config.toml
horizontal_flip = false
num_classes = 2
norm = "layernorm"
dropout = 0.1
label_smoothing = 0.05
optimizer = "soap"
max_grad_norm = 1.0
max_steps = 14100
lr_schedule = "cosine"
final_lr_fraction = 0
warmup_steps = 700
Rows from block 3 of a small segmentation model, named by matrix and row number. Rows with one number belong to one channel. Each number is 500 + 25 x the weight over its row's rms, rounded and kept within 0 to 999. All counts start at 0. Numbers have three digits each. After the name is the row's rms in percent of the matrix's.
After each channel's rows are labels from the 100 images, of 14976, where the channel reaches its highest value: "strongest on" is what is common among them; "peak on" is the class under the peak. Only what is clearly more common there than usual is listed. The data: coloured fractals of 300 iterated function systems on busy backdrops. In brackets: how many of the 100.
# convs0: first 3x3 conv (model.mid.0.convs.0.weight, 128x128x3x3, each kernel summed), inputs 64-127
# convs1: second 3x3 conv (model.mid.0.convs.1.weight, 128x128x3x3, transposed, each kernel summed), outputs 64-127

convs0.83 083:508507516487507486468483531488482477500516485490539489517500476479504478510490484523459486510521506458497462526471466484462518509526479547474530539543456521496526500499475521507508470512504523
convs1.83 116:485519529516519515500527482488520497488514507466498429521488513463507512503500534487508539452500498528518505484483519499509463513472487474503510490507498507486480488509480508499474501504500515
strongest on: grey (52)
peak on: fractal (43)

convs0.102 103:506481528504528475452474473511455513480487486537534519476491493496502490525489542474475481505471457519501478508502437484472452489511504526517499501511502557498516490525537537489505480524455489
convs1.102 093:487522462470504494516521482514554469493490491442485510515492515539544501491486519509489534492504517457506565452484531452482485515488517486496482519503511462542541531517493510479489529491555518
strongest on: grey (36)
peak on: fractal (58)

convs0.57 090:498493461500491528487511484509518489464513494505465532487459518522537475503538503481515485440526517448542523486512514487495550541568536522469514526497459515491478462544527485481493489498514509
convs1.57 093:502462496501480486520528507489524498509513507504524468518522488484457520472465485511489542483487477522520490495490519515480467480504479485498498449492527524533517525434470503518503502476490513
strongest on: grey (58)
peak on: fractal (39)

convs0.30 089:478481483516535504453515489524480484526518500513461500471489469531528475556513488452511533516483478525524474496522482461472500519505442532529507505521496524520502437465527448502495527539477501
convs1.30 089:505509533525507507543506536502539533489456490499495527552525487527548503510493528498471502528512528515462498488489550547509472500495522499508470474495521493515478531491447521526478487443538510
strongest on: orange (28); dense (25)
peak on: fractal (65)

convs0.50 120:479469470506493476533531508491490499484497519508492456514526509458502494483503480543467493530526524510483482502493508482511473502491506488478463474464511474527543452509497445494506463507560506
convs1.50 110:538476489512517519484457463518509484497504469495515529509515528512506461501503518522494513500425503471486519520490509504521520520502496462456558504502494468478478512498515505504547454520481519
strongest on: brown (31); dense (27); red (27)
peak on: fractal (68)

convs0.7 085:498499531457516533511496491440514490455495522545482489461508501487523518454502519525485479484482509510513470494497510497491505464489495522548499499513508530458515466517499474504523504477486517
convs1.7 076:494494520548490496494491489531491514486498526464506465469529534473498520498510502505546509494533475500437514550539489490516545526490495511519495496482508484509452518516509542516447503564466493
strongest on: orange (43)
peak on: fractal (57)

convs0.21 087:502488527497501453496509474488486481492505508501469488486470489554486508507464513512505536482476467482494478508478538483495500519480528515493494475487565492471536497527516530502476524489467500
convs1.21 101:487503511500501491531494456496472487495474519484463506539449448482532508459501491545485517504485522487511502496483530467511478509481473522479461510540508546491498474503508491500512465500584503
strongest on: grey (37)
peak on: fractal (68)

convs0.99 115:534495520508490434492521448462509539504497500524457493472492467481492501552509505514516478457481499482534531497523489516524514483539506533535501462466483489476522482492528509521476501502504496
convs1.99 114:464493489537495503528502531501513502535529488516528499518516438486513518501489469488507515546516472484488476497520532467511489534469454505465511491513516496459492508513478480514519455505466500
strongest on: white (39); pink (27)
peak on: fractal (34)

convs0.108 108:442470514486468491526476514513520508494492514525453507507493477488504537532479508475448487486474484483522459533494509474517469459487489533483478532491520470482510531556506443507517520499519486
convs1.108 129:540511453484542497478515463474523482502467448500535502493513485467504497507497455548500519501494484451527498470509479527520559525473496519466514517459503510485525529520508536495486498461487499
strongest on: grey (61); white (34); dense (27)
peak on: fractal (42)

convs0.20 095:512483446537526471507494514520501496493508481544487499526487514498502522509514473528517495521514489487498523503511481521507478497532490514507511486514471546510508482493488529504516459528501495
convs1.20 106:483511550472489496518545480481524484523501532472495520478476483482552502490471531493529481493513511556481508475494517510477528545448474538471483492480558452490506512496536483482514564491499499
strongest on: grey (31); orange (27)
peak on: fractal (33)

convs0.18 115:481500505470484454445501498463520542470505498492434462481489481497455474488504505525524502517509477500485516504492488480497453518535497506526544515479526507483532515574524478487492462498484501
convs1.18 113:470474551511523521483508500518528479528487486514529484514473531475540518551506521476516529465475498487481525492480485508482496464467479529470503523470512497463455496516475489469478527490514511
strongest on: grey (52); white (37)
peak on: fractal (92)